A small segmentation model, trained from scratch: adamw at rate 0.00099.
Rows from expert 0 of block 3 of the encoder, named by matrix and row number. Rows with one number belong to one neuron. Each number is 50 + 10 x the weight over its row's rms, rounded and kept within 0 to 99. All counts start at 0. After the name is the row's rms in percent of the matrix's.
# up: expert up (encoder.blocks.3.mlp.up, 16x96x96), inputs 0-47
# down: expert down (encoder.blocks.3.mlp.down, 16x96x96, transposed), outputs 0-47
up.23 104:36 54 54 50 36 61 34 67 53 40 84 52 62 48 42 40 75 60 38 48 34 43 30 56 33 44 40 46 46 47 55 49 51 67 47 51 61 54 61 40 55 46 54 42 63 65 57 51
up.24 092:28 50 43 50 49 53 60 57 58 48 48 66 56 46 62 64 58 50 42 39 61 50 71 45 55 43 29 51 38 52 55 56 42 45 46 46 58 69 62 48 52 42 70 29 39 55 40 53
up.25 101:50 42 51 54 50 52 35 50 35 61 41 59 72 54 42 67 54 61 41 64 59 46 53 57 47 49 39 40 60 39 46 38 37 58 50 55 61 57 21 54 51 51 59 49 54 50 38 39
up.26 105:36 45 49 58 79 64 38 53 41 38 40 41 40 49 54 53 50 39 44 40 56 57 47 46 25 51 40 39 59 28 61 57 29 47 46 49 49 43 72 39 41 57 36 65 47 47 50 60
up.27 091:49 56 50 49 64 48 37 67 49 51 59 55 47 64 50 50 52 49 48 40 66 70 43 44 45 39 45 41 64 40 56 58 32 59 53 47 39 53 58 46 50 50 76 42 42 35 32 44
up.28 098:51 50 41 36 54 43 55 38 39 68 58 57 66 47 64 45 47 57 49 68 57 56 52 40 55 50 49 51 57 66 47 63 36 62 55 49 42 62 47 48 49 62 50 42 51 57 47 50
up.29 093:53 60 46 34 48 49 62 48 53 53 42 47 36 40 25 54 54 65 50 61 56 37 33 52 41 61 36 50 41 78 40 29 58 40 45 52 49 40 43 59 69 45 52 49 46 59 36 55
up.30 111:46 39 65 63 46 55 61 68 42 60 64 57 40 36 34 53 69 60 47 58 48 43 25 51 39 52 40 47 54 36 55 32 42 53 59 50 45 39 55 45 49 53 50 43 44 35 37 50
up.31 087:46 44 50 29 61 48 59 46 57 43 34 54 44 74 56 60 61 62 63 39 42 50 72 64 35 52 56 57 54 42 55 60 42 44 35 47 52 47 52 51 41 36 45 44 53 33 45 48
up.32 099:51 55 48 63 62 47 78 48 51 43 54 55 56 60 56 54 71 41 66 74 33 39 46 62 70 49 35 62 59 45 56 56 32 50 56 47 69 62 49 62 51 54 47 54 47 64 61 46
up.33 091:57 48 47 49 56 34 58 50 50 56 46 46 39 76 76 64 52 46 54 60 48 52 63 43 48 41 49 64 36 45 63 58 21 53 36 51 54 43 51 63 51 62 36 62 50 40 35 45
up.34 138:57 51 49 54 50 44 59 50 49 30 65 55 53 35 52 45 47 47 38 43 56 67 60 48 31 43 47 41 53 48 46 60 44 49 60 48 34 47 66 44 57 52 47 47 40 63 52 38
up.35 091:36 67 54 49 46 38 49 62 51 50 60 50 50 51 42 34 70 55 41 51 57 55 51 51 43 49 54 66 57 55 54 53 62 63 42 42 51 35 45 59 49 52 57 43 59 58 32 73
up.36 077:45 46 36 50 51 44 56 52 45 35 24 45 42 67 42 51 38 58 51 49 57 82 58 55 45 56 48 50 48 59 47 53 45 48 55 34 36 38 32 50 53 48 36 61 51 32 48 42
up.37 094:40 50 58 30 48 41 65 53 48 48 41 64 42 58 44 53 45 45 52 46 70 38 59 57 60 42 44 50 41 66 49 52 64 29 42 54 47 19 49 56 58 49 68 45 48 29 52 62
up.38 106:43 69 52 29 60 42 52 54 38 47 27 62 53 62 66 61 46 65 56 46 38 54 69 45 45 48 55 60 56 51 48 62 39 45 60 42 37 44 34 59 53 40 60 57 44 43 51 43
up.39 095:67 45 52 53 35 52 66 58 39 44 55 54 58 46 52 52 43 78 36 51 41 46 27 45 56 35 41 39 36 49 59 32 42 50 63 46 39 47 37 27 47 50 50 38 51 49 41 45
up.40 115:41 54 56 41 35 51 60 72 54 37 62 43 54 64 54 48 49 62 38 33 39 52 38 47 64 25 66 77 39 63 56 48 62 56 56 55 58 31 45 56 50 40 50 33 66 55 48 59
up.41 089:33 59 47 43 49 38 65 37 51 63 37 62 56 46 34 40 63 56 62 61 52 55 41 53 62 52 58 54 37 65 49 55 75 54 40 41 58 40 46 62 64 46 64 41 46 62 45 52
up.42 079:55 57 50 24 43 45 53 63 50 46 48 45 47 60 31 51 77 53 51 47 68 53 39 41 41 64 33 39 36 42 49 41 64 45 52 46 43 51 50 45 61 48 77 44 45 57 30 53
up.43 095:41 43 40 36 44 49 42 41 54 49 40 46 50 67 46 45 69 71 53 67 48 58 43 69 66 52 68 50 47 64 42 60 60 62 35 37 51 41 32 65 60 50 54 43 49 63 63 40
up.44 089:48 51 54 52 42 31 68 55 50 40 58 53 61 58 64 24 62 51 48 53 33 61 51 48 49 49 50 72 45 48 44 48 53 58 49 53 64 50 56 44 52 40 52 33 64 64 43 49
up.45 105:65 46 67 49 46 52 45 58 38 60 38 67 39 59 45 55 47 72 56 59 42 57 51 52 54 50 42 48 61 34 51 43 45 50 52 49 49 48 45 50 56 50 54 64 38 34 44 47
up.46 105:60 54 57 56 45 60 57 53 37 52 64 44 46 45 66 47 46 47 37 53 48 66 58 49 51 49 39 53 49 54 54 37 56 53 52 53 28 60 51 55 63 51 56 53 39 60 39 66
up.47 092:81 41 57 52 43 54 73 59 38 56 51 44 56 28 36 48 52 67 46 36 57 59 37 41 49 43 40 45 41 43 58 44 70 42 66 44 35 37 52 39 56 51 54 33 42 67 36 33
up.48 110:33 46 51 54 59 34 46 43 57 70 46 46 54 42 70 57 46 40 48 49 67 38 66 48 67 51 39 52 38 63 46 54 40 44 40 57 60 56 67 45 48 39 55 38 38 46 36 62
up.49 091:42 57 54 53 49 58 38 60 48 51 74 43 60 53 41 38 65 67 41 67 38 55 38 66 38 38 46 59 54 43 44 52 50 46 47 60 43 63 50 55 55 50 56 45 51 59 43 67
up.50 099:42 48 46 46 49 42 62 41 55 47 34 53 52 60 32 51 64 53 59 42 63 66 32 48 52 55 48 48 45 52 43 59 54 51 44 28 52 38 41 50 44 40 54 50 56 43 50 54
up.51 109:42 59 45 44 31 44 55 42 40 60 49 76 54 66 47 58 54 56 60 53 49 43 46 53 55 40 38 69 46 46 48 62 46 51 57 63 54 62 56 57 70 42 71 58 43 53 35 21
up.52 099:54 46 52 56 47 55 63 48 27 42 66 44 64 34 51 40 55 58 48 61 44 58 33 50 46 54 37 38 53 40 49 46 38 43 57 62 41 61 39 45 63 48 45 48 55 57 56 41
up.53 084:46 46 51 51 71 59 64 38 45 67 44 60 70 55 63 51 50 43 39 59 52 46 66 70 57 49 46 49 51 60 37 60 50 61 34 52 57 54 36 60 59 56 42 44 51 56 50 45
up.54 084:56 38 43 54 35 56 56 47 45 52 52 53 69 43 36 45 66 49 55 44 49 48 44 57 48 48 33 50 42 42 58 33 68 69 48 59 60 43 28 49 63 49 69 42 65 67 45 64
up.55 097:63 46 48 68 39 69 53 59 31 51 52 62 55 54 52 41 61 64 43 45 36 62 43 53 30 47 28 47 46 45 36 60 39 48 51 67 45 61 53 50 58 51 48 33 52 48 60 28
down.23 112:43 38 43 62 36 56 48 77 54 51 51 38 39 32 51 43 45 43 33 49 63 48 44 51 48 56 50 55 55 32 43 38 41 60 35 58 72 53 68 55 41 53 42 43 67 57 55 34
down.24 085:31 52 49 50 67 39 57 49 66 46 22 51 55 45 65 41 55 24 44 52 53 47 61 59 51 58 51 64 51 56 35 52 61 39 36 49 56 54 42 59 73 40 45 57 50 49 61 67
down.25 099:51 62 61 59 51 57 49 46 36 33 47 43 51 39 57 48 47 39 47 29 37 61 57 48 30 58 49 50 55 69 38 59 62 37 49 43 49 49 54 46 44 33 39 63 44 36 45 44
down.26 111:44 42 50 45 32 51 44 58 62 75 35 54 47 55 49 57 50 68 52 73 40 53 49 41 51 41 56 63 50 46 44 59 65 46 43 52 43 59 48 71 64 55 60 39 71 54 55 31
down.27 091:30 50 61 46 59 38 47 32 36 41 31 49 52 49 48 38 50 48 48 42 44 52 44 53 46 66 37 56 47 71 47 49 48 41 45 52 65 38 51 43 39 61 29 59 41 49 64 54
down.28 104:49 60 68 49 61 53 53 45 52 47 47 57 44 37 43 56 63 45 54 40 49 56 62 42 49 43 50 54 28 47 53 52 37 40 60 50 31 44 48 38 59 45 23 69 29 29 57 56
down.29 097:48 36 25 50 57 56 31 56 57 52 63 57 51 55 33 56 55 52 43 34 53 35 43 48 61 37 45 37 46 46 52 59 35 46 40 47 62 59 46 47 47 49 52 39 51 47 42 58
down.30 111:49 38 40 48 41 49 41 54 60 69 55 34 52 32 47 55 49 40 45 53 51 45 62 39 50 48 39 54 55 32 66 48 37 66 49 50 42 63 54 40 47 60 31 52 63 49 60 53
down.31 079:58 67 50 28 58 43 55 55 33 51 45 52 51 44 49 43 53 49 45 43 37 38 58 41 61 37 45 43 46 58 38 48 51 48 57 44 46 58 33 74 39 63 59 58 40 50 49 43
down.32 106:35 57 64 35 46 42 47 61 38 54 53 54 62 46 48 48 59 53 38 56 58 55 52 34 51 52 56 60 71 37 35 40 52 66 43 46 45 49 64 56 70 45 61 40 51 46 26 45
down.33 081:53 56 45 40 52 56 48 56 44 48 64 53 66 40 44 53 52 63 52 59 47 34 54 65 62 48 62 42 52 54 36 56 63 49 47 38 52 55 26 53 68 38 74 37 52 56 44 56
down.34 134:51 46 38 61 46 60 45 39 65 45 40 38 53 40 60 47 62 43 46 58 52 61 68 45 30 51 43 50 35 29 51 52 58 61 47 56 33 53 56 42 52 56 25 53 58 71 60 66
down.35 099:47 62 45 50 49 48 43 49 29 55 65 53 53 49 51 45 69 48 63 50 35 50 26 40 43 56 50 42 54 33 61 47 39 65 40 48 69 50 58 48 28 63 47 57 32 60 46 45
down.36 072:49 52 45 36 45 60 39 38 33 46 50 77 46 75 40 55 56 53 37 44 37 38 42 40 59 69 56 50 48 78 44 54 47 45 42 39 49 43 43 61 50 65 61 52 46 39 53 43
down.37 091:51 54 55 52 55 50 53 48 48 40 52 77 51 62 39 75 57 51 59 31 55 43 28 53 59 36 55 46 46 69 70 45 57 46 49 48 55 41 45 39 49 58 60 39 52 30 56 56
down.38 096:45 63 48 37 46 50 55 67 36 46 35 39 55 60 58 36 58 52 53 75 43 57 61 47 38 56 44 59 45 53 32 53 50 49 59 46 40 35 37 86 61 65 71 46 53 53 44 42
down.39 101:60 50 46 55 48 52 49 64 35 42 39 20 44 40 49 41 55 49 48 49 46 51 50 58 46 39 51 50 57 41 45 51 53 63 61 74 44 60 55 35 57 48 41 49 56 58 71 50
down.40 128:45 57 48 27 40 44 59 56 36 49 47 40 35 51 66 35 50 61 53 53 60 51 40 43 83 59 49 49 51 60 48 48 47 66 62 58 54 32 39 79 50 45 65 50 52 60 43 41
down.41 092:42 54 39 41 58 40 35 42 55 44 39 67 51 60 32 57 71 44 49 45 42 40 41 50 49 66 38 52 51 70 56 47 36 52 53 37 56 61 43 30 39 52 58 59 30 47 48 61
down.42 073:45 51 37 57 46 41 36 47 43 46 37 44 48 64 49 35 41 47 36 48 34 51 40 61 54 51 46 50 39 59 41 55 58 31 43 42 71 58 56 51 43 47 47 53 46 62 51 49
down.43 094:55 47 50 49 51 52 36 35 40 31 51 66 52 37 29 58 68 54 56 41 49 41 29 59 56 65 46 55 56 66 45 47 53 39 50 40 56 69 54 47 55 56 55 46 35 42 41 42
down.44 104:51 76 47 41 61 54 45 57 38 43 52 45 56 37 39 30 68 44 36 58 46 48 52 55 53 64 44 46 65 31 43 55 46 60 30 46 55 60 51 43 48 60 60 46 51 74 44 47
down.45 108:34 57 51 46 40 47 57 43 42 35 55 52 33 52 54 39 66 39 53 33 36 54 47 51 46 47 59 50 42 53 37 48 48 42 51 39 56 45 69 47 59 37 53 49 44 56 42 53
down.46 112:44 39 59 47 50 59 53 32 33 54 51 48 64 83 49 64 50 42 48 67 56 51 62 54 52 53 56 43 60 45 52 42 43 28 39 68 38 59 53 28 53 42 51 51 24 34 42 62
down.47 106:56 31 30 64 54 57 44 44 47 56 34 41 53 51 52 39 51 58 38 49 45 57 48 40 40 57 50 40 40 40 52 73 57 65 58 62 31 54 51 39 48 48 33 65 54 54 63 49
down.48 108:34 52 58 42 65 52 47 52 64 63 36 64 45 54 59 59 55 25 48 60 60 41 58 46 61 47 52 49 50 49 49 56 63 57 42 47 42 61 48 52 45 41 57 40 38 52 51 67
down.49 087:47 38 35 68 39 57 40 57 49 46 55 58 51 41 39 52 56 31 35 41 81 61 50 53 39 70 48 52 47 40 46 58 48 49 29 58 65 54 47 43 42 46 32 43 53 53 53 54
down.50 099:46 52 47 43 45 39 34 50 39 46 45 86 44 65 38 57 65 50 54 44 32 38 26 47 52 55 46 61 38 74 56 48 55 44 64 42 53 64 54 51 49 50 61 45 45 52 53 46
down.51 111:51 45 47 41 39 53 55 52 51 51 39 71 59 57 43 61 52 68 36 42 54 49 54 45 52 39 60 59 60 49 40 46 52 44 58 53 48 52 52 62 62 56 66 30 43 46 39 23
down.52 097:65 35 49 70 35 64 48 44 51 49 48 39 63 44 32 60 57 38 34 44 65 59 49 56 39 56 57 43 55 28 55 56 53 53 40 63 35 53 53 30 50 50 32 55 58 57 58 60
down.53 086:53 69 48 45 51 42 64 46 50 24 47 39 55 40 33 44 45 27 54 47 67 46 52 44 55 59 49 48 46 66 46 28 51 38 46 47 50 51 47 35 65 33 46 51 44 49 36 59
down.54 086:52 52 48 62 65 44 34 60 42 42 61 25 40 43 44 45 63 35 39 35 38 45 45 43 42 59 46 63 52 32 49 50 48 50 66 49 63 69 56 44 44 42 35 49 46 65 53 38
down.55 112:55 55 50 68 52 63 39 50 56 37 58 43 58 23 52 47 52 40 46 48 54 67 47 58 37 74 55 47 60 32 59 56 55 60 27 40 45 56 55 30 58 56 28 49 55 56 64 60